Rows from block 2 of a small multi-label image tagger, named by matrix and row number. Rows with one number belong to one neuron. Each number is 128 + 32 x the weight over its row's rms, rounded and kept within 0 to 255. All counts start at 0. Numbers have three digits each.
After each neuron's rows are labels from the 100 images, of 14848, where the neuron reaches its largest size: "responds to" is what is common among them. Only what is clearly more common there than usual is listed. The data: single printed letters, digits and signs in grey, bent and noisy.
# gate: MLP gate (model.blocks.2.mlp.gate.weight, 1024x256), inputs 0-255
# fc1: MLP up (model.blocks.2.mlp.fc1.weight, 1024x256), inputs 0-255
# fc2: MLP down (model.blocks.2.mlp.fc2.weight, 256x1024, transposed), outputs 0-255

gate.24:148135092066094142124125117154097120128123137164124108070129064123122084148144166114201178158172064123144079130155106082118115137102140166100144089127149131115151123130164108209103118120103178179174084114155101165084132117111118126106187076160122103181133165171091174073127188159120118101135092126078073161126120141107172099115120117134126087139108178125180140145120161102163186101098131166120090139128127152138135144157080080228134140170123130113136112139145110123111102130159163113133128102121100130160124153176142132117086141073135107133114110106101135114135102094125123133159120113247132095148114136080120172062093014104155168122081083142125105127113134038080148173092132140142143144123208189134141155102181108132143163151082144076116154107110106117138123185169111
fc1.24:081120140120136142122108069175152103214150103120154097127153125135071149183132119139124123124089114077144119064076140134137104202155082059121114150109132168113111158154156153151164151086107097117107141115134152145106143158167121116141090138142104093086047089093139132165090098112091101171137172094170166167136155140105146139167112187114033169133218151170097091178137112130151094086140099142143167102055134130093092028173084193130148113096117124128093172149090149119116125088145143118093134129134182102102181140156137147186164157164182081167143141093134140175165135133187131122137106121127112145145188127118167067126142145141102099164108163125155161073099151137178133115149108130139117095101077157153114090082101123176111115130137067112118162127199130106099135100099102
fc2.24:162146194118102090157130163138152133176158079068168120210127184131076180131115142107079157129097132133115161069165116136140118159118126100212135142097165126141084150094069133125116128105107099058149133079107118119163112139123105063106163145124182111111115138098178080139195062162108118158141103107162161111126116092133089136138160149095129161124153119108155100122136070122152095158108114097107213113088115128148111122097192117087109170129142154109125112128131119131116171127106122187084114157130140115130151143071109141118168116184149145139111165151122122134104132154163098086136162089036139102171205101101137104227100160147131150165167194101130146142142111172171143109142129045100109162105030094133118080150139165135122101116174089177101105098169149109120146088111140
responds to: small letter; the character p

gate.35:130102157125080207112108169192122117120144117166109142104146125179164037169169117150201170132142152100077166119136117094148141102131162140149157149136109107156170052128195109047159159111130235130188131155077107104096101076089121122128065158124156090088076085133196116103054103137124067111131120147200139122098154160120162151050097122097115125166097129120152152123126129141154188158134136077131097088151143089113153122098105152116099130140169060153072161133172087151059094134152131108085130112100152104132153128148129123152156211083109148140118157145118163113135169144104133151094149142150127150056146139113136108058141128147125104090180091135121149149122087138133148152120135114146092137122140138119110160115173112094147189182114167143098151129110148141105184110140136
fc1.35:120135132137150186165128137140150120100119139154061141162140124108124138112130161143144117049158196166095120146111127103129108089146104223136118118175167081129119114104191105118159134143120116071156120127118114118173092129082138098133153134129169116096136148160146075141170085107129142140150118138092137145172124145176131066137100165102164160108116126145195088105113138086180130136140126106128165040124134121171142151032126112144141137091158060143125100199111071139132150098071064090237115163086230112155091106089167115083189139126138130135146138120159109165117114130090073118107079161150066126097116118136112126173164111151145136055112177137127100138175118194139124167138166148124126134107134149087147071116149093092118145130140073174099104157112159096102129132062112
fc2.35:142138102102168093114125129079108133153105096125134089134104220115133141113128149085124094094136112130028215130135082165176123108143169093075088112175090158108143143107136172138103105121172118150123137133133165099177118152151134135114122134108112180115102120139098131095069183136179138145091180186203198160179145116110122170112104147158106168099154082153081128151105106099140112097171069190088095134131090048152104142125166111139146132110102118130030168087159161149161110142170188162090115126144119178193138063130111061087128171147105118102109135114140158132137152158154161140116123130080096122083104120164155139095119149170161129070164119087182128117122144150096140072125106185158141101153134129131133123124114086132146120161124041105157189119168098169162127120138145
responds to: dark on light; digit

gate.714:164086153179125133145145106135097158206147142112081096071116105099144125150134108111116092149123149068203173122092138165101126131098121064095123088125158096144167150111177107134120114129090075137153120102163193082175108181144155168140156119107088111142137182128102164152063147157133130123130140109157105130128064159101117130199072083189145116111150141094158105136072154178151120113160139170126106176098167146103112067171154071107152084152108157128113109136106179124147144120174163107146134138122045085115076109110153154183155071127119141092122098066083141102111111130153133122172120120106136227169110145129079090081140128114174141157064115089116139192100087133076103164109110114131150172209113150105109154126119131168138080126195147077140138128161148103156106077114133
fc1.714:105148069151118107102162130080226113201122101070126082139133100124115171094115129144078114131101121139141137134193154125103056147116118169077143129163162076113184156118127084103151103098105127074094122150111132161135144146088148137123112105132140089176191110193150150181184155069085109169108096132093110130156128179136116121139105137148115129126146091121142144071134142084095113120151087143098155115124146137132079173124119098138124088115125190102160125194109170081214162207107075111162193178179118111129159146120127087123103085126166108141081137122116158108118119151140150060150121098124092069159133137153123132219091137110071134155151186126133093113168158134123109160136102139163207070112125129162171055140097113139155106111161159156079104143108102089110152108159113
fc2.714:173148138166109043089144170126138112105134105115146083092100151131114116169125183091106189164152113154118100104099077175053090121158172136173124045159099132188170133110072132153156112141064107129156148169114198170104099126144152108148085139123172126132096148112096110149067104152158105105143141101150178150127114168116088136110162146078205106111088120170067127080147180147123195146135157135116149094107086081159135102141180135142125132123171139142136158104148149168085121105127111200093092096145173103139181096137094141150109135139129107052095164138158122135099175160142102133132121065086154150116123136130094116099082153097209137162166176144060113162125141136167173116139129144196133137091100087113160095101084097150121080154145130136080176133109145054104131112149159
responds to: dark on light

gate.646:100165099142060205096162167150100105111160158143133128072140152158150138187108081124119151136118156082095143045173201102162130121078147128141179167133178078132183123059180102143069128179188160122142102081095116125151130135116089163121104090117124147087179114055182114141120162126181150115162110142178110126100099148162112124157114102115136126156144104077201147139125106111136140111142127155145106142183108188076156142135141123093100152129158117143099078069104114151120137119131202132126115103086095126154126160076121144099146146131094157162130106100091097192111080078147157120165135117096144057160153132123054103095145153162085100109191086074136131184131104126122094216131168157078125146154095130106120172135159166106089118091139151140135120155145110160138188135100128
fc1.646:120194180106128084096139134121188112146111229123149175142113160122132071097164136117119109091144108124120148113126104164137174100131099133136099129140167129095156085144122155150113132107106149101098134115099141181090145093152078105162107192119171034134073148081091165115184130173144185091134117130094161149093158117158152103134123157134114144096121113165126163188191125087116145106081123071141176136138122134082170161103155132123138159121095163118110170067108135102107101093093106112129088097171121255118178147160123142127103079155087137126182099137138118119109111080113114154174155189114118096150090118155086158115176125110137105115177162092119086094166198110139136056155127151071079150140122108149155125087143155105139151137081091144145071070174119121099095150108091
fc2.646:126167082125082115095079110183137121134132109178131142101185102092194103160160128118142118083162081177168087110095137132124121131159124152101112099128167153114168108146199096152146120180141129129094085129157141094095129120088123164133138183119143138128098160157084095129094151083140113132114140154119119175125156125120140128156170153211111158159158169124110137081173122114153110074154166154110123094083114097135184154167134073088136110172163123119088152101063145175088115066115093044095102161106176060155124134174104114130129084202128149129122098140133123210118071131148164124106157214136128119087093130125112131084159112190072164153127135141117094104113203155092140121133105111171140084149129157086163042057133092166126131148116145129089128164098190131122153090088160
responds to: bold

gate.408:145122147143145153154124138117068121143161126115119132128129128148160104154105126133145192122159150093151120140117104169123114091050110044151131087118129179157152121083104104137105131152143101107100128116113179075255087157124137200126147096112135119137160109138073101139098122058127166171170080123117166166113114170142132132178109117159137126100152122102119132144108172161160105094112124130094140153152135163160206057174140106126108127145202123148123130117161128119098159139095108173142152060134090112160114048060130133098134122104071122092167131165130076102133175114143135073124104150104106121108103155127060085124131171150152134111102165062165146146115086155103126122097201125199144140174088125146121147167120085152162062170176203155139183089108126089155100100090112
fc1.408:131139135136140143128103122226071159077171123116103084083131161125120082181081153089153077143134109111088159131191161127131137120117126082195160120107067106149114182155141127152152136087111095145213139119084151135151108144159122163078134086078117124094123178173127087086177187163129095189128111120140131110118110188099084143147135129132153138111099164095083100083144110160144082172076162175120110192161110115103133106106120064140165159144169134122095099099129126146131138145135127114129127085098166100119100095093202130116197130130082137122115195143164117141132184172091122147156134105154149159127126088134072130171110093121144114131122073155143154173098098115058146162122221094114130175159125177108066157126144110121129107178107138156119095065055159101157103094085128
fc2.408:181094135143124180215118140159068176128146158147102157092152069130122133092118143089108119134158157132195124154186103124194176060078109115141189123202160112112120147112115098046098150171163147109125087127133112167138090161112166111155179105100128116122151091177153189138149146082100203134097046137161134155115122132172141136174126113154195089154086131117171129139112130158122063099117128094107105165110171116162134120123100070149110091175062125113136155151187110073110103113166089081133127154074076104124101125118197133135154089180119157150104076122126148097135122117121131172138128132175148118155148169121055160122138113111146112117131090068110139161132119103141122126103129068104092142167116132120127088119162113149188120092115140090178046104101128150091119089135091
responds to: bold

gate.51:142116108175126078179136103111202149120070045053116126129189122064124183113096141129109150100186163098152164077108120106124149125151161111109127120115150127100100224177134097097078122132167129127143141143109115088105149171094170104159117140107129061113155133085126191164132178130120188069125100126099153110130195198087140086161152141154130100116125141137050170153117160138138152138110148093138117171132120131074112099079120108095128162142127139092121149144141131139138120138158174085099112083145128119139101109156115120160129134158166169124089207050154152096140073159062120100123168157122141209106117131123055143170135123152120125178152136151095132124147139170169099088130153086143110126149135112107174110119136159127144113149157087067161061086210091099124124098143077
fc1.51:124141136151140126123174166144168138135083091144098185137191155116098122096134094127160106100161077088110131095123099142071088124135126161128104090137116078139152109099168043136134136163137137107121132121117126158224102094120125138075123162127124043168112106122110101121121063091167176131120136176168176138111167114218098110171084155126101159148086116166156062055141116140098160073097107096120176116091106125176167111134146152105128135118157135092103171154078086162113141108118120100122094099114095159138147149153160176138156117145127132133173148148167129101100066169178146107150145089082114131123105131132103185181105145096156123134095129092099047118145173139129093064139191164219062178187114144146140160081166121093098116183127118135130121144135183118153172105106169
fc2.51:152103136094136148116145184178123095161165120166117116106131146182131099121125178128138139085152106138082067148146186154123099104168162145115159120145157165137162084101091106112153148095161138120111135130129095103154129153129114143116102121161112073206143123082131152111106113073122121174129125094141165148141115170124121084112136173127169101106032167160106122117134202177120117116072117202132147109093171158092101102171133166146167145106084150141156138115072098103107173089148188165158107136078072105105153133153158147135105127013191080131159105068182091168138113157161118122185114092057108142140140137117103143104048155081111114128101088144166100073172142080124097108151178137199145110139139098127132110108126117172173174110120129081111094059148178117072130119129097
responds to: small letter; the character w; the character m

gate.421:137176138071170112133074100120108151113119196118133148130147113149144090133139155130175137095127145123134115173149085136128115068103121138126105120098195150130085135138098110189128145128118162113137132121134151113126133086092060133122156108166160144054122113120124095099140079210144088185121194131122142150125180166123205133199140154034104115140175153184120115107129150160111137106123128099146118093113107125136092107130138084140161193132117154191128159154135106138069122096129077060182119192168107172164093165181117148096094101097080114124136074196105145163146151210069092131110117174123089027079134119123131135141148141138120134121132139158130133098058075102111129111103105106129162121112145119146146116126130099102178144123124100063125180101180080167098110153080069
fc1.421:139126212121200158133149111112108150174147107130192114166115126099101166131179146138117255108124148162174111124133074155143115161124098113139090112124146099096099119138058139103059134113109120090115118141119105115021096093173164103078066146137147120143149146168104123139184170171138075129121061098161095119114113090149131152131132134082140148164161132157111138127121142147144131109164121067101112078138169116149190085138124192130127132148141094102140193154139123106104076132105164132156121142141134174120175118131095138096123151086115137142151135089164077088155175118140100169114117158109075121115141092097094073084145129139140120064184140152145142055196180066178172092113093141183099100123129097118167074076115083179091128106102127155145159109143118110111125076133127
fc2.421:116178091092150151133152139206124229168179144157140080148091122143082103080105142117100107138061113157139154155162083153102100156118097091208172097155089121142069092174105115088159087140141135103111114084132164138085096135111118093155164107110125162087138135177087141073190194117136188163103030099150163082153107176138109131132110168141168130128102107183121117153115148143119071160134158073118124084117107124141108156117129165118121110122132127151167123141164130136093120107143115196164147201153205104120109101125156142095120125118105141116068204131131159095105141149073111102066090104140150109120154145152100150154071167082041130111149109182138144168193143170069156105138124129145113129094114130116137128090123114108127155105095179153113097097128080148138083122141123
responds to: dark on light

gate.402:143164088136105098094123082190159127123151090126156120068088123167132083199129175112143152181171138151120173110112161132075117192111150134108101097114154159157126157132133094110088181165149185155086121128115171140100138072095110136169125089141122140137118151125042098103105174100158107114130077108097136142126113132050120106094133158101110092122165166099090162144158163068129181104162095185097186162183081131087107158123153150134140157105148117127110118042160142144144118157095142157115173094148158163163169114143095119114160135180147097071129165161080208175099091148176136098076126142110124131116081091144158116119111135087169154118198151153104088104096149120106137164113083183179079140062105097147072111116076162144150154129063163122112177144151092153155099158150137
fc1.402:106140132145112081079085093132178098167134103116149113113081115154105090142152141124073175157102155175141174075087086141146115184070132121112126152122135172155133147112146084098123166156130129138123152149096136131141144095092168144146120083139127164196127066102083119164113195067132145128092099123165144168119167134081083172146140179148064161105153123145102132112136126085131151059219113167091174140143095116118164109200106172117088097104143115111115189091142158171194076138076110168150191129135135158140187091130099120100173142170144118152122165157103149158154138116168113104103145144107088158103149139118129023125095166137086143121189170144154132110116184163087100135101067151194123162123123108159131092092059151166150093071104151122097187126144093138141130130125161
fc2.402:149119090129133127144085093153091106189173144113102167098108162141135125127120156098185066088141127108161141079152109149185107115075084040111107141181142147124172189159122103146107140124152127130185130072145165179147125098124109146141105090118163188081132066141152132130136118059153117166127130156211142164160124104101128116136164195090128092073151166098134089127146108118151106126129089155097159181176100147092055143128121175141139129117112135144091110106135121125139084166130132079138205145150201179149137132076198106139126144110072109099176183158045176048151144129174177057106156146073122110148173132123140112175153156132144119145110142109136162124085125138135132094111138180135090106137133062128071137071156094108119094099091092114133146108105160141156128146155134
responds to: bold

gate.623:124101138106114151140142133163123235114095139084204103129127161102112093158072111115114168161137114140127179119115117144135133180176161104130123133120148213164132147081075112122043103126133173135160140091171129099153119141175065100154122089086081128140121156110091110152127147219161130121110163143133154099094110031073148147183148111085091106110093140107123131150131111119172140103136138130162181081095100120126163063116131116130132154153133109109072175116160124132066143075121147178095064107153170103132179162153143156139105218126105143138132196132128115136142148075142097116069144136112197159093134138105128158081097117122134130124114086144115191120095146137114087161111076087136137148096132124137157192152073159094091142131102113092184149112207094162135162127102131
fc1.623:114096118149189138123144125106073127175137064175185152179121103127124155147132141148149091078056136169082138119106099160148124137118088120141144174120182127087136150148156176107122193111115107139076073180104101165155127112101147148125168089130168153099120093160096189093134073091092119149173136120102129100128139056117158110115144154111121119121181150136095171167135133162147087157109048148179111134119244135094102109124107161159149083139023099129151119154113111138164140115167135081114139187096147141165126125091128075151141097145195121153117089156115114083134095118143152145060112164155117182079141151109182124126165131149112105119041146118195176055103119117156118081164129151139092126119111117128074070154123077106161132124097079079132146133104139133139096138098134
fc2.623:164154152117136147161155115149124139098101127139106081175092164110072104116132111110172143142149121096075143156141138095058137115137150115142140048099118121091084139090116125155100109132166182145192147123143160093129115147157053092142124135098073141082164149136170102138165165195154144179120104132120141110110159115141157140100153112091155183177074143128104099164118102095116147132073130149153076092139059114145166168098183116087130173119197152141098168091150058122053124161124149118122087117106091133153090148221108175114152178128074131124168178120159152106130178147125134150126140149091155089144094075128084133131124139080203114078130089118118123126111116125063109085123147134146137151101189130149158222137154118135073126158129058138190155055156099130154080131129153
responds to: bold

gate.428:133142150160142141098127111094147094095132142089117124149139104086073135157161130129137111149120164052115173107147199111122104145108187150133066089078159136098186201075181133164068156125113116133137119178074143101174138099113144137146102126147112070104136150127154128176141132180171119130114163152052108082122111141067133114154145104186126115168203146086134172156138175124170191180169096129136160148183136128132069105121118096111107159117159094103124076110085146170136154175200158087113149164163068133147100084122138077140124116158091186130145101112139131102147146224133086133131104113118107108101116121158157084111128090147136134130171156131097090150091071125104140159058097144100126184157162133090108103169111107128136087176172086086091155135182103047128124102126124
fc1.428:108160191120194073075124116154213126138161127129177061067076146129156132147136160122114129167132149136136135130092202142133121139111119074169119123064146104123121165136150140126123143131143103086185149104147106085126155128097163152105132093137122118201048129160108125135118235124110104113070086110140074116087127101112084152157146153176135138136127134152080110142193175098131134123096133144093172168108136159081169110176138090151120108167171119119160194096073119117152151128097161078130166075133112180071052158100103105122171116124076090139145159138145164140139108103122102099175169113148077102143125130143080102134134092097068127141150096194129192086131145086077133165110145121115118089160159123164149124119064165184091133157060152149110125085147117146144122131091137
fc2.428:105125112117165148129167146127124144172101114126136180191093142156152159136097114161122099165104105174109097093103147105104145100151087093118154107123110045146176051125130075112157151123130165143098067166154160068105141137143096134171139124105164164116091147179085110027123143108128165135170077102136126115111152103175160132061161083068116119178144145096107106101143152128099088099069099130109069136030167124136148153125141145138156092134102127180129137179218152138094135075129127056221122095180166101121138139111170172108138098088106106134117109176114103118104125112172158127074125165113159124149136119089100150134174177118154127145118151077118166056135091130094105129149161164161093126161121125109070113127111142133121128176134151146154142108134070131206145084075148
responds to: dark on light; small letter

gate.264:139064177166114089111121153141144094162130163183130112152113134140155044127106135142134080123121095128100121130115162142148149114127133098150115189168130124073162191103126133146166145109109125098126125139101130155172129116186128140159094125133134112180133155108102199200143151086114122148137144098134135138118136117080148099110150128150088098117101099171092149181136133034116155141161118155114193204195161140146084089158135095113124130079186106082092074123156121177097154134106201095117159138191168193130150133121179114102072098125149092114177080212129135100126154179191147126132127054117161104147154074150165123081101155106119090149096108090178100098095174117127169119146161159115147129105152117157122111163134127165106127135079042148125165147059191086112100137156126
fc1.264:113180143099142124090150061104142124154130047097176162158059111143148142122132133174075139129115117163105175103116126148158136120168125095121157162114115073169136128145214121123151145149025154100199138119089077166121119129116126129138056089172112088136101147132112153046141165156102113092078113124196106132138072153093109115134159133080142109126148139069112176157112150160107108158093107119135142128196173146124120062086128099125175114158049140141114109118114128151134138141155141075100124073129108157113116156097098106141091157123110109132108112164109067063096098114112119134193153135145148182110157112161090079108171137131133110157124138132190159124137142092101154105145126093098094174129127114106061084140149129123149065155099188088152095106119130225131119140050158
fc2.264:108111168124132160147173087129166123064174135111150146109102129132155078142071179089119133179109120064176169120144167110176071162131168125087102096146169056157170088134153129122092112164168094128115167139143165167112124130114152120112071078072105128116145122144108142137118114090133192164131110110138120136141113185142087176108147121107159127094114137195162141150132157085100216118084145098082100169166147112113070105125160114117021205124164189126081124138145130103132088187115138139140161174090168149149106102126107118104116187112081137115108122168137076126127161165158087075099157130135179124147110095080119079161117133135089082118145153198154158202060127104146133098079203151104142108118119116099096139146134177153087164196135158110106141130112107152149127144118130
responds to: dark on light; small letter

gate.747:128107142091122152159117088201079165098138192110109188151121164068126054179109170128192087116126155170059205157142086114135147119092105099135125152149161138198172168144142087088142091134091124123214143152103180143203108163138129173142127121089149094133134143098062085097169083222130076135161118117105166124114101102100178120216166136119116110145101137061119101101102111138136097135163144111108147152168098131108157160114132064129126157153160170087070163093184127128090085147179118144088085094128120186124094098088145157107134113130070121121097152141104095135126118164122123109062126124107147141143124104128091150083128127125106090096141119072099142133087138072108165133126129139132090139130085165155097122090185117169192143131144154123122177113088131142130138115158125
fc1.747:133169105160068068162117103151152175060137143162061114122121112121135128131074136115120220124167166105106113133144077071157089150113149204113159097131122107172095164081129113124071116092206123132146134161104108082130109079106179121174145141147160117124109104132113149165133083099120115106196093148106053129116156176141128102141147112100165094158121092139146156123126156101059162148174119074124160150092148166108100095105127148132111152041152098170134079131172139068109163136102127154164120098178142101126115134127103111103082157098185112130076099132130111142143191149107145138179086024124174178151132099092105113143090158166093142160203128117148093122118110141164106132102159126125142109151151110113102088182134131111171178137140209140086114159140110124118145166053126
fc2.747:182129074031147088100091119091142108129122097095156107116070144119151163139110130123127181120134164124102103063066106148121128067133101100135144146095093090138119155117132157122150100155121096140148128137096159139160105094095135130102136085149129107072114141107126107131096151052187139128171083194151163147145121123140137125108151143086136150103124099118125079132163115115085129082135107075098130135100133116058113078075123093127103111142150113147124108158136090151096162142161114080046152130154174169181134127215097139137078155106100171148177113163092178169121096176096179106134158162113122131111132129126206145194175138126158172162192151131143116074116089158210188095067104126140115090165127110130135149079190154134119124121141084136098127167152172197129094105202168
responds to: bold; small letter

gate.600:137117131047118091142103167197103198146135099087144145088137116156164070139121133113151107125149135087138176093153130161137118131108141136109096104139152194101099197111083127107057143168189161141177104134102099138136160131126123129133126116124086171096171123160155168162177167091134149105138125102161091160156099143095157122127116115196088094094186125108174121201168099122085128117097092133109164164171132136064036159109134082143129123095117145127083157077182151144101119136091119066089173151202126180115114142132164107101173137133091112129117117116133114164126095212108145112153149079127155060128109104127106080131145128115081123132220092092165136152171142127106122122098134112138197114132151165166137150137094130155135050229105108142121136123150093115147114098101087
fc1.600:121084154130098115147125124120095187081165041090159078127122130117077095123079159138136073140142129123093142133110190097116112103163177121167133142139121080131217184118143150120213133118103086112107153176137157115170168121083176131116068124112128114115097119113154110097150097115135007141155121168159143139134124145132098106120134149111114166158095148097097093040114143137131124131126137126108160149153158107161027070145105120139133158122119149113105106111112164163155154190164147112138126161129112200181127115161144115111089069200113127119124148058100118116115119164112147128182119106128178111137075108147160109163125098104159103141153089171165117160150085102177162064111164114165129099117088128135101107039075143156149113146153100156100100144093186115062126141081126
fc2.600:116123124116115088103134145110192084127149117114119124148073152137095122097186138064113036150097104145073180164164158114092117116139156136155155137097106099126170089203111139091154164106132105106102124150116154129131125096065145120178126145154174159141125150128089148169183147127129101148104145136120132120139148132120095101114102148154166176151084125139107087156123083146096175146146079140113133116121138160072064154134148139128148161086132129148163113110151082204149083159152182140092228220159124174061080091109164113124114049174111149101126105025119144141134135176116147141125088187130149147111079114138166106141123109065105123125150105125111110190101127167148165109159152178116137145139113118135142152088106157112162145103114082085117062181150072090177097163090180
responds to: small letter

gate.377:157129084165155120165162174131145198075096093125138103126167148097147136173105131078150111175175089111093165145181099078131118111167115112143139083115114084130113161096080088127088119107175141134126123150160144112093099145139118126128125092077118118083157165121128126123108194225135089147116182117085108100114113103055129145102148095109128042165116160129116171144142117101136177180122151117129109169184119131114101162091163082104166126152149156103098099113168158114120155149203164168066121153133090157168117147147110144174028163085135142053037105033138145095107127127127142117069124129113183119137063104123136150117116117115176140145154062117078144148116110119160156110136174114195147126125109128154164142112113114148079110187142110139137086162145110090168095101133160
fc1.377:140083159087073173133174178132125146101129114159094178139110149103130115120133137146096102121134164108155116132090106142111117071136080114152132114110098105161123063185140124067163102125115128103141118073123156116082114108169144118119053124117152149098063153167143095147125119147144138153121082145144140126143106169175077116121104104072192145095049117163156115109129137124152079132160162111086138086083147123103197113079139174146159134145142105105134155125098099129066137075099181109166155109119180081090135118113175113130107182003124151132144227054104138139105136088126119145129106179132136163075121104152084103144154155109165137082165154133162170147191112183160088160144162184165149106152105127076104161103096135106135133166153083219119119131109147126128144088120182
fc2.377:133132127211094096083161129108119159215088083131163041134122089172121127111145112034107130161124087130163140116148112175180127161091176094156148203162145172125168147096099071106097169155108143117115113111133101099133122093160094140125152143132166149167140086122115185163115117137133194118140119163145143161112150116138155106089080125130098108106110117112095129103118134122112117096113100121109162130111111137145158129155078180140059113110105124131159114134143147102110139132084180158142132122178112072111213138085050113093125128137167133169080179127112125104171150069178135074121142108128158122132205156059144140138133160134064222159131154088147128148133162132055126109059133055173116159110139079108143117190114149123121130090139121107161129105171122075157166102121162
responds to: small letter

gate.87:121120128025088109150128145092137182123109092067147099143094129126194155112098098137109124151138184134107103109119141062118130132146136110109137092101088107169084154113116156152188132079148146194172144130122152101176152145123117154144132091133146103084114114114140101066098087102091064182115113097110123143087141090135105139119191143092109159138145117156068082081122160122069150118083159139129117163079181154181180091146136117109110092144138171159174099147141118097158141130180134115125128126124137178166110181190089142143071114153150126103161032150102158108136146126167107148210163174120145151144105088146062118167135136123127121160164079157095149067154127100190142120117119134114117073126136122152161128100139164116119151187092145155140178097129086176106108125002103
fc1.87:107142127116087051118147142140159129174152096140155136121052133106184138161100160139125152112154095155089121094130101165136127173150110157092123161210066092169120165129102109164187090085069093117154148104145133125195089089139138139159121169128134082185095153047058115091122102104160086112120193097136118134174117137104143127129160176170126146097102105097102133157097169115096119112115098160070093225141144144127126063135112145132093130220071151092127078083157182134170122096125142152099060160172137127124133159142141115155155090102108109120118112146126139131108118123130130119113139115137114141132112106139162196078134124126136104168119126136152121092069152084090158079130113075101113146160103118107094095104187125161092104087086182146153111116189227153168098141158158
fc2.87:094101203140135098177144151100138098116136165113127116131105130133112106101130142110089173117110128099166125190139107146163132091135104189170144098133105062080076163104122124030090156177120173082081152168098098104118160107171123104097109118096109100146150133159198152168176157127150128141069103175095125104106131158066143143112171150073119082144096137147129175140137130165190114130115159148138120154167130159122137115122155163116150152188138104118141165191136112076153120136122133144140122154170112114105140107141149103111251218067123102163146160142137150149155116065095081160111112132105151138087122142096123104134076119131051132080113146114092123093203101092131114112104158129061143200117079141149167134162111172090139115111153141061143064094082101126173164113135140
responds to: dark on light

gate.82:117066198056145167167104112137081147129107172119122094090118130124093118129145109124112165120153146171132166156126159126104117139119095119119081160178117120124128124170132187144133127134092099152175128099152100166173122096183134116171075127121122154152136127129166073120168082073107054137141069101127118191089153120192150100207079099089082149116159162132135138098072110154144126084150158143129198118094100134105197104164134160121131146146119124162130179125148113152114083124110191106185128131103166151149096161105162162126220148130069127134187172150098100131125169163165114147134154114101127117139112117116111073131144143107124091075195127118094174114166101091070100130136090109065101142111089125178086155182132164140141146143119104141134201116134045120107143150066205
fc1.82:138077134106112132163133129154134163131132157129107122172078128154067085156122118100141118128137177130103161116117215179145119154116131117163121162175108158138164151095157111048129120153131181184090101128076139171155087183146188143153113147120110100178163120124107157189185165049120148183162104109102143134153118185114192123141114104140140169188121131093121081086119115124181109105144064181094207148195121084108113143101122143118102175121126085173132090103107098144117132098112159112180164107191139108116126065092173135146165126137103155171173149132177067144171109178156106115162088120109151137123136113110023101141118112146125158084181164105110148161154105135136153132085091142126136134125142153139081114114111112124162082156158057135164108140124048079088098133158120
fc2.82:120105094124145156139120163129113161132106148109131128146098142131111207101124169118131080076121145164119137143087149130109081100145155100126101155145184181152107162164114144173153097123232173070051096132156159183108115105141161147159143141106163132115145133158151124094127146111156163134141061101170113133157122172065191097125219124131137096174132184142092093126110140109156139129152100126154114080171124096105147196100087089181088099178116165124148129089137057122074160110167155105133076130056120134115087165153144115170099134179118120120122157103187109137137126079135132080087137098162093120179092144122117181088101092071128157083156156220129107083110098143153104143160115129217107103091165126133145081165179083179089116116163118107128106140096096137110143142124135
responds to: bold

gate.540:160120132176105126101132090148099105097113160121126166091188149068150124100107125055130086175136112090182128150118184114126138163143160123127069123061128182125107128149139119184011076123174104125142160151155110055134148113189139107081129092116083173095144176091129125132128139153159183131166133170104095072087141097146087138170112109198166080149103163110120140129145130180104118125139178103153067181100074144136120124167152086141151155116165147059125136089093145127132125125149193106126119102105066102094053174121131133127091104186105126118138131090129112143161107158124088133155164111126128124152094094122136159151101093108134131172124078116117147145118106118080090156082122085085141153210179150113094168186126159129113138197156110144119106091146157122187165071154108
fc1.540:117187177160129082055084146146198081084128117093120094144146130145184130096141154146089175103134130142116112159179151155141119202155212198122118116101156119137124132120110148128111078130193131100167173122103066149128121093138162101098133170159128104130146112099131151128180159138119135103092110154127115113098185182178102151123098162164138139127060105164117165091157127142042153149099149049148155128142093118147163159126132071137089147099144148125162129120090104163132135110080095159141096099099148136102121166121080103159123116171122106140099109172198119126144169118062113141166143102155093089118133112132079183165074086134070074119162109128083091134186142124136156087128189091119133127115192120111149101202109137078111199111087128158130102068166131175101133140121073
fc2.540:206141130070162091141144144148100146077170133099105137120100156160104135144132159104129108143134128132081093146096128147098138078101161089158115096156108154098174168101071145154159109151109116144196118217100203148164098150149133128140122111146123109080117153094126142130104059108149111196142112106117164138140077123211137137126200136073172130126128109117060120152148142175110159154115145133164156100129092102110101149134152094138111102090141136144138131084173100124060143144158115112126116119143098196156082075105097165085121101117087115097145098147134133126084177126094153115145133076087178075134095156093164115158113127094175107160161196157125102172112128128113145091115125192131121099168156092091123125069110151166143032217164106138149168138109199038141100107105149
responds to: bold